Rows from block 3, named by matrix and row number. Rows with one number belong to one attention dimension. Each number is 128 + 24 x the weight over the matrix's rms, rounded and kept within 0 to 255. All counts start at 0. Numbers have three digits each.
# q: attention query (model.blocks.3.attn.q.weight, 192x192), inputs 96-191
# k: attention key (model.blocks.3.attn.k.weight, 192x192), inputs 96-191
q.51:116236128129166128128129128113134096128128115129155126128163128128135132105129128128128128128128128253121051183125145128128116128128136112080145139100118128168083121123117129075145104127128128128127115128124113121128205128124128128128085122147126128128129139121128131127153128128129131128
k.51:124145128105096128128122122157126137128142143128144124128154128128052168128142129154128147095153128009128129082119139128128090128128059143124121133036129128136126128100133118148128129129128128128128128134143117066103134128128126128154128087137051131128129133128129130120140128100132111128
q.54:121124128144125128128092135126124108128128128128255123128095128118124103174130128128128135150117128138134253199046109128128084128128141128124120142128176128119128128128171119096127120126128128128000136134095188128031113128128155128168124124129094178128138130127128137120122128128129115128
k.54:127143128086114128128191141200128120128088105129064142128053128128141121108127128126129157112190125132146000036128133128128106128128149129128130089149094128162104124128148124247128125128128128128127084104127000127127128128107141128130107247025169126128060126126128075151124128128079025128
q.56:122131128124126128128055132246122112128128125128000124128143128126078124142105128128128128020104128140117000128126097128128101128128109126126181208128109128171152128062138112235073129128128128128093153185129070126122128128130118128136143147108125078128196128128139255255128128128186124128
k.56:156124128144124128128127130071128086128128000128193128128134128001117106155160128101128130129122128200136255109130128128128130128128152127109206170170111128128137130126128130103172133129128128128033120242099118128090000128119112128154197114255155090128125128111255165141128128105129128128
q.58:133127128113131128128129255128129138128168143103193170128204128139122148146210128130128128123000128127158138130064150128128126128128156129131134105129125128136187128128034138185000180063128128128143155133065150128134071128186216128129217015131113242128130128126116243116133128122248128128
k.58:129128128209149128128128153074128128128110145127130151128250128034144115086128128129128128231117128131170136137181129128128128128128130129126122126092130128097116128128113126126131159131128128123127018180188118128045130128036131128134070126113129129128123128128129129000022128126085127128
q.59:126084128128126128128132130075129128128130151131136163128126128099117134128142128128128128123128128127119198095124128128128126128128128128128068130166136128170128084058094129130127124144128128128109152128131128110129133128129113128127125095116075130128149153192128128150128128150066145128
k.59:083188128144132128128136124139130128128092121124132121128149128127139128128120128128128128136128128178121115113160102128128146128128128103123182125128142131128124128128128131126128108128128128123131143118112130135192197128113147128124119129131127129128126170105128128096128128128159128128
q.60:129123128172161128128140136045107128128128066128118128128139144129144147172136129128131086129126128068128127126130128128128128128128120128037128129128128128113094128130081126127180125132128128128127128133127128128076132128126124128149110125140100134128129110128128118190170128125120128128
k.60:204121128128035128128087128128101128128143128128133131128101128150130132134122128128128130107151128160130131128122146128128129128128128128129127122141141130127213132116131128119043131128128128128103137069130118126128129128078128128116142152117132150128129128128168124187119128128128146128
q.61:127128128094129128128146129128128128128110128128124176128127128128187135070124116128128127187129128105144123194077127128128106128128255113127106134151141128013198128127057134090126170128128128130204132118078108124107176128094230128000208125068206122128000128139011058129128128128138128128
k.61:124119128144162128128166124127128128128128130134149127128127128228139138132255128128128106255128128126159237149049127128128113128128153128127127118154203128034128128128125129074118128124128128129181158119116156125128128128119116128132205122096087176128128122124129109015120128129087148128
q.63:128100128134125128128130129127126128128115133114119079128214128136129200114128124128128129117128128032126130125139136128128131128128178128157136221147128128156068128128114131107162133150128128128081000125104021095129192128037128128068136128092190121128137088123097128132185128128051126128
k.63:173192128128125128128126172055129185128128071129120255128157128139093126211116128128128126177127128134124116128125109128128102128128173126097134128124129128170076151126130128135135124128128128127123132118133255129069094128200125128130128140140123168128212123200135123092124128128124128128
q.65:128129128142126128128156129128128128128145132132124107128128128158128144128128128128128129128106128078128125139134128128128128128128128128122148120125089128128148128128128117133134128099128128128099136135128127128127126128123128128139169129128128126128128128131128143128129128125128128128
k.65:130128128128128128128128129141127128128128084129128128128128128170144128128094128128128128127125128157127129132147128128128129128128077128128133127136128128128127128153130130138128127128128128128127128128149128127128007128122129128128128144117128149128128143138128128126118128128126125128
q.69:128128128128052128128130138133128128128129113128071137128142128051110169156126117128128128137050128049198147137153129128128095128128127128132255170144000128000111128127173158117154133094128128127109091077144098103128169128125210128128194128188052123128105098130128152127128128143183118128
k.69:128129128128123128128143086128129129128116132128137183128168128132133111095128128128123128037088128134104212127133140128128088128128162128130243105128255128145092113128125129140085084130128128130230137155107127128128125128136138128130142124089139122131030169128135150123107128128134128128
q.70:128151128158129128128124193128128128128128169128154114128137128126128160127128131128128128168140128147118131140128127128128130128128066128124104135144131128115087140115136129120127128128128128128131090129126138098128196128193160128126128085169150130128125128128143128202142128120143130128
k.70:129127128113108128128128147134128133128148126128127133128132128128087096118138132128128128124126128126000129128120153128128154128128128128126125128116170128163104127128054087128127129144128128128111119157128133134128116128082137128125128123180128130128128144103149140126111128128128180128
q.71:127128128128128128128128126128133128128128122128119128128128128120140128129128121127128128128127128126128128122128143128128128128128128128128128128112136128121128124128139128127127146122128128128128128128128128128147128128128128128140128128128128128128130128131048125128127128128128128128
k.71:126129128122128128128128129128128128128126128128155128128106128117136129127128128128128128122159128141152128122136128128128110128128129128128124128128118128128128129128169128128111128128128128127128128127129111128126182128128126128128128129083128129128128139127128128126137128128129127128
q.72:130126128083190128128174115128128128128128127128119090128109128136129113083132171130128128127125128128112137086130126128128151128128128132154129140142129128140182135136124131128000132149128128128127205121091116145128098128113127128158129161046169182128128128121128188077137128128115149128
k.72:122124128096128128128128169034130128128128128128128048128150128096202112188144118128128128130153134128122094133176109128128136128128125130150129127128103122045130128131132167088151170211128128128156129125143019125093107128122118128209132150093143158128127128185069142129128128134130126128
q.73:052093128165129128128131128128110128128125056105095133120135128132129128115128145128128128146127128188124129150128128128128126128128128084126156165135195136155124122163151152142086129100128128128118134125123129128123072128128128128128128193124086128128111149130227139117121128137126120128
k.73:129077128132135128128128210127131128128152129128127102128128128137135070121073124128128163142127128071136127120136127128128081128128138128136130125128122128101163202128105127138151110128128128128134149127108119125112127128134183128127112131129128124128128128102128120151148128129146128128
q.74:121126128132128128128000128148126129128122075128160058128129128128083131127127128127127127158099128125064107133127127128128128128128098128128127011129137128115129129117134129167180135128128128129178128128132128125128000128205134128000038125125153044128191129128160136148097128129180135128
k.74:141145128134119128128156128088128127128144129129168078128144128169133076126127152128128133127149128182133080094118149128128124128128059128169128140128153128137212101128199128150116112096128128128088138129126126128102132128068135128150112000095124128128065140228165093122098128128129130128
q.75:121129128178128128128130149125129128128121105128051047128130128101158028134146128128128109136125128169126171134081095128128121128128124128125161133126210128130165128142139071128005099098128128121141146203119129146139125128128152128144180125049255132128134167082128129127120128128124139128
k.75:180116130156132128128142139126117129128128132128128135128067128051000147132117128128128128148081128107127105143220128128128174128128255167150188130130128128104217128139123127116128129115128128128131130156123078168146140128122185128133129140125133194128128121128128128073225128111168089128
q.76:118128128215115128128131111128128128128128143128093131128120128128130150078157147129128103130147128125110127124127128128128105128128086128132235142151131129123157121135201144140128156128128128128094106092134191128171133128127128128115128133125169162128117128094155133109126128129124122128
k.76:134133128184227128128138093121136129128098131130116129128129128127128107119041128139128132141099128128127127135125116128128139128128139128133128052118176128113204137110129104059165116154128128128184122150151119128112127128125128128129122105192127116128128105111121135128075128155128139128
q.78:092126128123131128128127083128148121128128131138128128128255128110182162127132128137128138130125128143120096010084167128128180128128078097101069163122128128155134128128143118130119190091128128113135128129125128144127128128124095128091255011133148118128206130255128107159113128139068157128
k.78:138125128034088128128111214104128128128112131128138128128014128148173214125127128128123128120145128127104145107138113128128136128128200132122000059128190128146129132128090174132148080128128128128098098095129132130133127128185255128106000070164133128128109128051128174139135128129171123128
q.79:126127128128124128128129128132128127128079128129141143128098128054153165129128117116128128129080128128113121108102128128128134128128111128128136126204122128128128128131120032127159130123128128129136082142160128128109114128126130128120144135132075125128134128153106128096121128128112107128
k.79:122129128128127128128128128104128158128128128128111101128144128128144151128128128128128122117201128128194137055127128128128113128128135118147123128193133121151113093128129096130129119128128128128138149127161114139127130128128130128130128142192103124128129133127128054128121128150085087128
q.80:128128128129129128128181116127128127128129155102126110128085124127124134127077128128128135128123128128152127178128133128128168128128123114128134113128140128128169128143119126128126106128128128128109122133114109122120141128118089128175142122128129124128146128129119135128126128130128122128
k.80:113107128169092128128085128142123127128153129128089128128127128128129127128123128128128127122123128128176117133173126128128112128128115128130192103127123128132128091104158128106128170128128128128123128128129117128140128128060115128106121151087157148128134146128126136128131128125144118128
q.81:098128128128128128128128128037128128128132117128118128128128128126128103129098128128128128134129128106106128127128128128128110128128143128128129120128128128128135128148128128127122130126128128128129128128128128128146170128128128128128172128129128128128128139129094125127127128128130127128
k.81:128129128118128128128090130127128128128127128125157132128099128131128106127126128128128128120198128130128157126130130128128128128128127125127126128125128128128128128128145128128114109111128128134128131127130096128128128128134127128128130135103139122128128128083117129092130128128123128128
q.83:125124128152121128128124128128127128128130138128150104128117128114126189104128128128128127237098128128139121128148128128128141128128179128152104148169130128042113137128126128143146130101128128127135119053116162128134129128106255128143088181185129230102085121129128245108215128130092076128
k.83:139162128126129128128120128121127128128143127128139127128255128098192000095128128128128129139134128121077189119188119128128129128128071128109127126146126128233083128128139132119179120086128128128154131156131020129128242128087041128152171133142188131128168140128125128128013128139131128128
q.84:218146128129120128128127142131130133128158012128042138128255128139209105080018128128128128148128128130155125122124128128128128128128128128128033161114148129143047128128134138181147059101128128128168145209127120130133128128132141128128116138129178137128121107129157129158133128128162136128
k.84:186031128138107128128111129148127113128128114139113114128130128074187110137076126128128128229124128025126051136142142128128128128128131065128123129163105128106109148128074078132128085140128128133140089056095154124135143128097255128117096089241125165128130131164127085177127128140140131128
q.85:123122128128161128128128114099128128128172119128064128128128128125111102128128128128128127130128126179072113126138130128128118128128136128128137121143138128121175121136125142123158136112128128128019126141125124148128160128128127128135133146101128128128135128135113134084126128130129145128
k.85:080148128145125128128128128128128128128138202128137132128131128109192118153164128128128128111148128128124128152135128128128161128128078128119115092071218128114124128129138128177163101217128128119132125143132067162130151128075207128133054120138147113128138128092123131092124128128127116128
q.86:128161128129128128128128126128128128128125119128132153128097128128095126168118128128128128130106128128129139141128131128128174128128126128128254117100105122157132128116126128128126214128128128128121111129092104128120145128128099128117127126128139134092143128128128121088108128117129128128
k.86:156152128127108128128116130128128127128113116128125125128122128128133152128128128128128128103127128127128151132104128128128098128128128150127130128135151128126128128126128028141132106128128128128180128123178127128084128128159128128172193131092164105128127128126128154139212128126106128128
q.87:129156128076153128128128188118130128128128113128166125128096128086019128133127128128128127127088127128128156149255128128128096128128128128128172067129140128140134128128114128157131098128128128134129132109128000117133059128149043128047135139130140112128216127118128205000119128134236128128
k.87:008127128131136128128147092119128129128129137132114131128131128128134102078128128128128128102129128112129135115067123128128180128128127128136140174150082128127120128128156096061000052128128128128103128215126255128127129128015255128161176176111125127128115128161108052157153128127103095128
q.88:097138128128128128128128128128128128128128128128128128128128128128128128128128128128128128127128128128136128128128128128128142128128128128134164128128128128124128128128128101128130128114128128128145111128128131128118137128132128128128128128128128119128128128118128128128127128128119175128
k.88:128128128128128128128128128128128128128128154128128128128128128103128128128128128128128118128128128128144128128128128128128128128128128128128162128128145128128128128128128128127136128128128128128128128128128128128128128128128128128128128128128128127128121128099128128128128128128128128128
q.89:126128128130113128128196129137128141128203080122145132128130128137128027161174128128128128190219128140136073123135169128128091128128128122142120255130155128114127128135140134126128143128128128125124126131128200127104124128126190128125193128147125130128133140167127093143129128127070135128
k.89:131133128120161128128135125159132122128128151126143118128130128137099103104122127128128116133160128126131128122168128128128127128128146128135005128082164128150129128122060121139211094129128128129126143083094133136159134128162127128073069129141132128128119137148141160153141128132205165128
q.90:042200128128132128128139230127128141128116128128127127128122128129131141020131128128128107095135128130174145092081124128128126128128123127119123126124073128038193128128150130105128228117128128128157130129131127119128149128145056128134158110070111124128255128155128200043126128128092108128
k.90:089125128127114128128128128137128123128126154128124071128135128162146141127179131128128126000142128121182146101126129128128171128128179130128134057148154129200109132134130102127132129152128128126120012082144130127172151128044138128204133129160129124128133165156123126135104128129131113128
q.91:165066128126126128128130240091128127128128128128094128128093128133076128131128128134128138126125128089109128123148125128128119128128178126120157156128087128128135128143096120132133061128128128129111139128039132128000116128128246128102148199136127144128125080120105214129190128128170121128
k.91:120130128128128128128144057128128130128128126129148109128167128130138064128128128126128125159100129128128024122207114128128131128128125126117159173128160128167138128128158154081138128128128128128087170102018133128149142128163128128141229103210156166128098128194128118132081128129109140128
q.93:127128128122127128128133128106117128128161127128128128128131128061183131131126128114127128143111128101111121125154128128128140128128164128118141130130138128123157194128116128152126138171128128127129135155129113134148162128126168128146087124127128127128211128122102123128128128128097125128
k.93:095112128106170131128201131128133128128125125145123128128123128177138131125128128128128128127126128128138151128178128128128176128128196128130089146137127126169129129146128142128129146128128128125119150104128115175173128128075120128129142133103132143128128128137045151101128128134204132128
q.95:128128128128156128128063121158091128128130141119106099128108128131133139120129128128128120101127128130071098144138129128128128128128071129131040067072125128135000130128127128123087129126128128126143152125131140128193119128149044128123099150129158166128145130130128128255131128138125111128
k.95:103127128116117128128104115128206128128125179155105126128125128158131137129128128128128155149128128130134128118069129128128134128128118128128045230091038133128128128128122129116117133129128128128113131126171058116116139128124123128167110113120123088128123128128146151041140128191109144128
q.96:130158128125096128128022099128128128128128136128130088128125128124195149135130128141128131171133128110128255156169065128128205128128141127127130133064113128069112122128143162093127081128128128128128080113186154119148142128128222128129125124116139110128088145135128139152052128127097131128
k.96:166128128126125128128215121170128130128128129128128198128113128152131088197119128155128128163124128197128158136127129128128120128128085128128130144103115103103120127157132145113052164129128128128128118150133131110127127128128245128204169145085156135128128128012096128084130128128200122128
q.97:128132128145123128128184118144126128128128128128103128128127128126128128135103121115128128125109128104158128128128128128128171128128098128128146117121143128128149128128116118124128128159128128108128130124128128128128129128128131128125128133121145128128128175129137141128126128128081128128
k.97:128167128129163134128122126128163125128128095127124056128128128127128136128135128128128128135128128136128128121126136128128114128128128128110129129130128128128135119133128128128143141128128128128134128130130128122117127128128128128129109128116128128128160128120128132128128128142114128128
q.98:158053128128114128128092255124130127128126128139115141128134128108128141100122128128128165099145128153119085094130128128128128128128144114128093121130128128127172056140095127130145167122128128108000118127117132129134120128088121128122160142134140149128128128129128128124127128128130086128
k.98:135188128107162128128124121122116127128008126128123087128124128118141128138117067104128128103109128169102112054135128128128073128128132127128123128063137128129124128118134146125131125162128128129162121148126125142135126128127085128106128176157091133128129128133159123200141128128086172128
q.99:130120128121128128128124119148128128128132199128132122128128128126114129026127128128128128154104128133132109098139204128128018128128104138128129126129156130116130128085129129149127142131128128105113127129128125128132127128131116128126103184128104130128072125106128199126132128128136116128
k.99:138128128141136128128131179104128117128128136128129161128088128154108129195124128158128129083069128120114103131127088128128169128128126096129152144127254128165121134129064124132126085128128128128130067123100078122118123128081099128178159142171126157128130107131128102140183128128106116128
q.100:137126128187068128128128128142128128128128128043169128128136128118137179118065128157128123125128128126123128217144123128128120128128075129122122066086128128138122127124123149105135126133128128128167130133129207107128128128148135128128138138149127086130192130136128147129129128113119128128
k.100:129124128128137128128157128121129128128129130129133102128163128135123130112094132128128128135128128130128117168128099128128128128128168129107136107128085128078128071129124152149144150134128128128124108128129122128094128128161142128152201163160098164128196114126131133128112128156057128128
q.101:120116128181127128128125174126131128128115130128123126128128128129145078181128128128128128114128128146149115171081133128128144128128123128157128127255000128055151128138102135033124154121128128128042096147000129109094120128132134128255133055106085132128130106149107168095145128127129148128
k.101:132107128122123128128129117129036128128128130134118147128126128133103171214128128126128112056104128081111124033255062128128115128128119146128084096060143128119130123131133129106132121133128128128157142104203128128182132128128113128125156168142127017128106255064130136255099128128112091128
q.102:169127128127116128128138121130128150128102127128083133128125128128127126119126128128128163109123128090128109128148130128128128128128140118140180116192128121131226127172082128119156129129128128128131132136119020128095127128126091128130104146128124000122046069136149157089129128128125146128
k.102:181151128153255133128154107128157131128128091128093120128095128122218141135149128128128128129115132129145139128154083128128122128128131130128081128179185128130189133129127158141228102125128128128209138127123112150173091128141120128107138129131122023127113204137084125124132128128107057128
q.103:066129128131136128128128129128116132128127128122119129128226128186151122127238128125128128127129128134144122128137157128128050128128131134128111125139173128134128094127141130194169122119128128131117116103255157121119116128107140128128105086150116139128129127129134145086136128128112129128
k.103:151055128129109128128210128129128127128130128133118125128128128123162185114140128128133127150142128125130179114116111128128154128128085129150166226055054128133193128131128128153109151113128128127116201158143115135126128128127128128100134105098134111128129132129140142151128128128129082128
q.104:097236128129123128128179153078128126128127129132086127128095128163135073088126128128128128153057128149120126120137137128128120128128227114127044135127151128092145176128114149174154106128128128128112138109130104129099120128155124128082156220133116130128161128253109182126129128145074150128
k.104:128128128064127128128128050128173106128065127134095129128058128100145129122128128128128128104117128122158135096159136128128121128128055124106141131108103128157129140131115121132181120129128128130221127133137153129133128128116118128171127135127132030128126128085128135081116128128133128128
q.105:129172128115128128128133128163129129128099133131121126128125128131121084133127128136128115191129128233143127175151128128128138128128180128204114138190125128166103128130106079122128211128128128157127128086098123126088132128127124128113128144089151123128115109106119036142114128128096116128
k.105:146128128116070127128128118193133128128131105150144128128128128124174126111119128132128130105124128094128161120123125128128148128128129128143131044119058128198128128125167128177224015136128128128101141159132128128129170128131124128102139069129130128128128125185141127081131128128132091128
q.106:134131128130110128128129119129091128128118128125151130128017129153130150195128128128129127255129128169131117048140142128128129128128117152128095168187128129107152128132179129123174103146128128128115105110119180128128141128106198128126154251155152127130044129127128110255198128128126128128
k.106:077111128129234128128173132147128133128119119105121135128128128023190023124108128128128131084131128127132128115162138128128119128128000123164143128085132128145116124176108133071118127179128128128132051101128179129123158128042122128212129091148164140128022138105129120078131128128152065128
q.107:127128128124124128128104129131128128128171128128128111128130128134119150146129123130128124128132128128136094120134156128128120128128159128123124129164127128133127131124130118141127128143128128120127128125128127128128144128130083128128128180135124097128128123120126113128128128128154110128
k.107:128129128128128128128128196127115128128128130128128145128125128102129110128134128133128130126134128128128150121120062128128128128128100128128127128128142128133131128136102128127128116129128128128122128127130127157128135128128126128126128124128139128121128128165128138128125128127127087128
q.108:123131128126148128128128147129128129128150101128183108128130128140121100186127128128128127124122128125091127151033128128128128128128134128131000135130187128099133128128128089129096128116128128166193101180126178128122129128127069128129122117127120113128127126113127236067130128128128120103
k.108:200130128096017128128097127104153129128112162128129131128129128131113137128148128114128114126127128124130146123131144128128130128128111128128125128128126128131122101128141124127146112128128128128008128133125004106128164128137128128128033137127126127128134130150128069138128128171131128128
q.109:146147128122004128128118124128128128128129129105153125128080128130130090255060116128128128255110128172150139128160128128128124128128146128128119155128134130128111128139083128128000093128128128128133187142104140128130128128138076128154025196148127255128145116121132146155126128131148102128
k.109:127130128103162128128133149161131137128131128128255091128158128045098136160128088128128122079127128125129142116091128128128128128128124127127109078115255109128012134128128209066019230112128128130067053142112190142128114128159125128068134159181098182128216128102090119058126128128128104128
q.110:124162128128122128128123050132179128128142090122111172128165128132128128128116129128128128125131128170174094155124025128128136128128169128130131066128128128127107084142227091091172145113128128128145121072130125143161154128131140128112128125167139079128129128131101117128133128128134128128
k.110:128090132123119138128126128127128130128128151128142050128140128071128112124086128128128123139131128139130117188172127128128089128128089128122181116102138125123149128128081084109128119155128128129122255128135140140153124128120135128159129122129230128128128130110106136114138128150127107128
q.111:128137128122123128128127148145128133128146129128174157128125128172091064119127106083125115139129128128117152116146126128128075128128130092008181135125139080133130128106040127050126108177128128132113126134130137133131123128128125128128106236125198121130129071146097143156048128124130111128
k.111:130122128007127128128161163130131123128112120128128141128143128111128141109124126128128132135139128082139105137100130128128119128128116128128127142131110129149085128129160104106121128124128128127081124209144138128169128128135106128119114154069130126128143122134143163130160128127105065128
q.112:128102128185128128128117121127128102128140127128134170128123128131130128138153153128128152144127128132128122128156128128128129128128112128128191200142124128128107128128109159144117113129128128127128138134106158129128126128121128128121135139109144163108155128128135145159150128156118128128
k.112:075127136087120128128126115168178128128117115128183086128180128104123228000138128128128153095169128130091110128133127128128141128128079128122111124094110163129131084123169080134063151165128128127150092203146190128131080128182202128043131064107075125128129141117067128164130128137123240128
q.113:128146128131129128128093144145130126128104144128101126128156128123114082148129128128128128133033128114127105018134132128128127128128136132128089134128255128168128128112126092128255245136128128128116111077154063128176089128128000128004171255126155056128196128173114095149191128128108155128
k.113:163123128127107128128130137131128127128148128128048012128156128015143131000098116128128128063149128112106128104055142128128154128128071132128224165126000128154228137130128166154121124116128128128200192129140119112124231128214094128159250053174115137128000141135128110077014128126120177128
q.114:138131128132128128128127127165128125128094188128112121128119128138109128000132128128128128064129128064140125088028128128128128128128145120125133072181124128182145128128139171118145092129128128128054081122107125128128128128146126128125110149128112116128158125106125168074161128134134153128
k.114:131138128117138128128152128126131128128119086129071128128095128119100138186088128128128128131171128125126090107188205128128135128128130128120141180128215128128127129129122131120199109159128128129230193166103045130113126128125100128128128093068161130130132101180128125109122128130128128128
q.115:150131128139130128128221120120128126128131115126128224128130128128122145124147128128128132132128128125068129123128135128128127128128165117119198128195131127137199129128129105105128157128128128111128073141079187128134121128125129128125104120113149129142140123128086128130145128117147129128
k.115:154128128080128128128128128127105128128085100132142113128124128113213132130128129173128161133123128101124126060129119128128151128128076119129124122029133145108142128094127125133125103137128128131127116123128102128255125128022154128097128141128116125097121173117135115128062128137049143128
q.116:128107128128108128128120149128101129128130153130130122128129128129127128131128128128128127096156128142128080068089131128128136128128128129128190097099107128166157128128129134236139234091128128118073138119123136128142128128137143128121142181129127133128133108110117105128128128128060129128
k.116:127128128128127128128128136131132139128128121124090116128156128031140072134128129128128128144128128113140077100125130128128132128128128128128126156128098143141128128122128133123134192128128128126180114180128163113112128128159008128045128128190144160128191130122130108114129128127123128128
q.117:124127128072085128128155128128127126128121124128131110128136128128161130138147128128128128144142128178128129171206180128128130128128134128126123036122163128119127126105126153120127143136128128127133157096164123115148134128154121128013082126146152220128125128123130091234137128123119131128
k.117:103140128133126128128131089169124128128132135128172101128145128131130128132130128127128128128125128152194126113094052128128133128128132128128134128105130128154120120141158141127000133082128128128136126190143228109128110128137127128120176012127129166128196122142152103125145128137129151128
q.118:126122128119226128128126127127138130128146162122067119128218128137077208131156128128128097109128128193128123117078128128128125128128126128140066131171220128163130131129112181110128156178128128134173120208173160128105163128129111128163102133100089125128113110128143242127130128129140139128
k.118:125145128089170128128129151165114128128128154128134136128097128128128135131128128128128127140137128121128170019132129128128114128128060149115157210133090128127153148135127175157169043131128128128000096120120000128132066128054081128082125167108072138128133131175129075117128128111116107128
q.119:124128128110128128128120098124128131128154124126139151128107128147141129127129128128128128128130128127124083145234146128128088128128125128128128062138241128141132127092112086139128172146128128128130131094118169097129139128139141128114112228142124166128128106148128116177128128118000130128
k.119:127128128144129128128130128171128141128128123129237134128116128117144048064128143129128128143150128128128084128128125128128101128128095128128198164114104159150133128126160141092029135117128128122128103232111206129144131128157096128127171128198147130128187127129120103128206128137040127128
q.120:103129128162114128128128119127143158128120128126128199128128128131129129126128126128128128116123128117139128125126128128128135128128049159123091127100136124106139156148128132125163126128128128128128124127134133140130068128100089128138119131129063169128128128134107134139147128128103128128
k.120:126145128119127128128103107130144113128185106128079074128125128040129133127088128137128122128126128127126129127137138128128074128128106166122129128167114128128095128128128155138155128123128128128122122129111126128129128128138122128130152239152106124128123122129141126128127128129136120128
q.121:109128128128133128128126128125128117128128126128124121128130128147102115127129128128128108173137128112128128128124128128128118128128155119128129132169120128128120128093130125125124111128128128130107104180128088147128134128161123128128128128134127186124132127146131138128129128128198126128
k.121:087129128109115128128130128129134128128084128131139128128137128151098140132128144130128132070195128102165128129127123128128147128128104128117129133130143128148116128128114127113128128128128128128140172121124150127140134128129129128126131127066128128128115128126129131152125128125129100128
q.122:128124128133103128128158126136139128128128177128128148128122128166184196128127128128128130130128128128128128161140007128128127128128125106127127116113131136055126128144109126119121128149128128125116129125128079197110118128131113128137115145178217087128129128149127128113134128128232129128
k.122:121172128146134128128130178143128128128114078141133130128148128127175128128128128128128182120125128191247113157129041128128124128128119120128134125132209130105118124157134113145128120119128128106129177117090132128124143128128129128160128153139135072128127142130128123130124128127131129128
q.123:120122128127145128128128120152128127128090136128026151128099128123114103133127128129128130255127128128145101126170113128128133128128138128128092151151088128125128135127128083126129130128128128126156127031160129128147126128128179128125159161073137129127021133130132255129184128131132128128
k.123:029097128126195128128128174000133126128088144137123126128165128168124171147127125128128128000144128049084113126155180128128123128128122128127138119125149128255128148157161128000250000125128128128130091127166122097123124128134155128144106102126128126128048126134126000129230128133124127128
q.124:130160128125109129128129128138152139128099130133127096128131128122131122131174128128128128130128128129110133129129147128128128128128118128128083129126105101111116128129096122130127127128128128128116135116089116160128136128083118128097127118125130127128125151133154076184124128130118128128
k.124:128145128114123128128121121128142128128127123128102126128121128102130125137115127119128128132128126144128152142133123128128124128128122128143126048087135128128120128134255125143112128093128128136130120129130134128130137128211168128121142139128135126128122145129136127118128128129136126128
q.125:171130128136108128128117128126128128128129174105132121128117128129128108052039128128128128137128128068128153145127114128128128128128088128128127126127119128123133111127130136185153122128128128130130093106130116128127150128143141128126148131101131132128132122128131173131128128137111161128
k.125:119129128150081128128068138107132126128127129142119101128203128188066130128112128128128127137128128179126128128135128128128128128128125138193164112088152128112132128128125126159133128131128128128200109163131129128095128128128143128150195099119036123128135128128128123108110128152129123128
q.126:202128128053215128128128185125128122128133125128127131128128129135094194130148128128128128080106128131120104137168132128128128128128147143128000069128113129141124128127100127162121110128128128127118176126199193128128110128117125128191060131142128121127094132000130120125144128128081132128
k.126:129129128148147128128133124106127134128125055150131181128101128110185139138164128128128128128114128128136140130128128128128131128128130128128142150160131129128104139111127128111146119124128128128000159128123099126106134128152053128122118128098128121128129128131100156131137128128129125128
q.127:128135128128139128128087147128108151128128153128128002128165128128124114113126128128128128143114128048111128229128122128128103128128178128128070218128123128171133127077128181127099000129128128128138140136102131123128127128130185128139136171000157127126183138128127197128131128118096128128
k.127:115128128208123128128147072127118129128136109167128255128101128149082155060128128118128120129201128151128128105124128128128125128128199113119149115151000130166149128111127132113100136129128128126098131069209068119130159128195193128136150096123127127128082128109127107128090128117146123128
q.128:130128122156128128128120117159131128128077165128102155128172128150160127249102128127096128125129128128108151128125128128128180128128128122145128137127130128092122101128207128124078126135128128128128133009124128128128121128130133128077128132128167128128132077227123185125101128127119134128
k.128:050176128192128128128130163171128120128128129127128112128117128059128097101161128128132129122134128130131023129094129128128126128128117128128113145245130128100166128128133133116131131110128128132109084113116148104139155128127136128128128133039116130128124141129128135103117128127068131128
q.129:128121128101106128128122121127128127128089128128255118128020128116128056125140128128128163143060128130156134243140121128128131128128128128143107104149133127177119133137112128155125157140128128139111127131030128128128128128155128128133133095139135118128000120131128126120122128116132125128
k.129:128122128113127128128130133119128125128172173128128113128127128124123145152125152128128128135180128154105132026190175128128096128128083128125170109128127128129115144127128000150155107130128128128041112150135130128129095128112133128134109136035119255128138128061139121119115128130142107128
q.133:086137128128144128128130127126128128128121134128126101128127128066160168110130128128128126123135128139058127137129146128128113128128189123168126128127131128128135128183130104084163128128128128128042130157128159128128128128128154128132127119016144134128127178082119133089159128126148079128
k.133:129126128140064128128173129129119127128071108126132084128129128160128128140130128128128131124139128134110128150145128128128127128128160128130121121141135135137128128132126113218133137128128128152051166184128125223121124128104128128064128132128090182128132128100074083098126128128114128123
q.134:122131128149185128128126073138137128128130131127128029128140128135127131050128142129128128085128128128128017126140136128128128128128112125128085162119172128146050128120125128115127147139128128128115111113184105085166196128126159128137127144126111150128132152165147136127157128129128123128
k.134:128128128092140128128126128110129121128057128128113154128126128109147128138191111127128127086063128167114255139152128128128130128128139128128166198128127128136088128128128073128126137127128128128137135140168139128134128128121166128134139125124120114126133128131134128128137128160132125128
q.135:082133128128131128128127156072128129128129120126136129128176128124107105135103130128128131128130128195114149182139240128128140128128079128115095113208134128215100128125128153128114099128128128117120104139138145128126126128187121128089127068147128149127160096133108126112120128113128131128
k.135:075187128129149128128127129131137112128126128127000132128158128183137255117163127128128126214156128127128088150127166128128115128128117129123103128128127117016102128122102131138112079128128128128127153255119070128127130128097147128135063158060173156128082126104117130127046128128060128128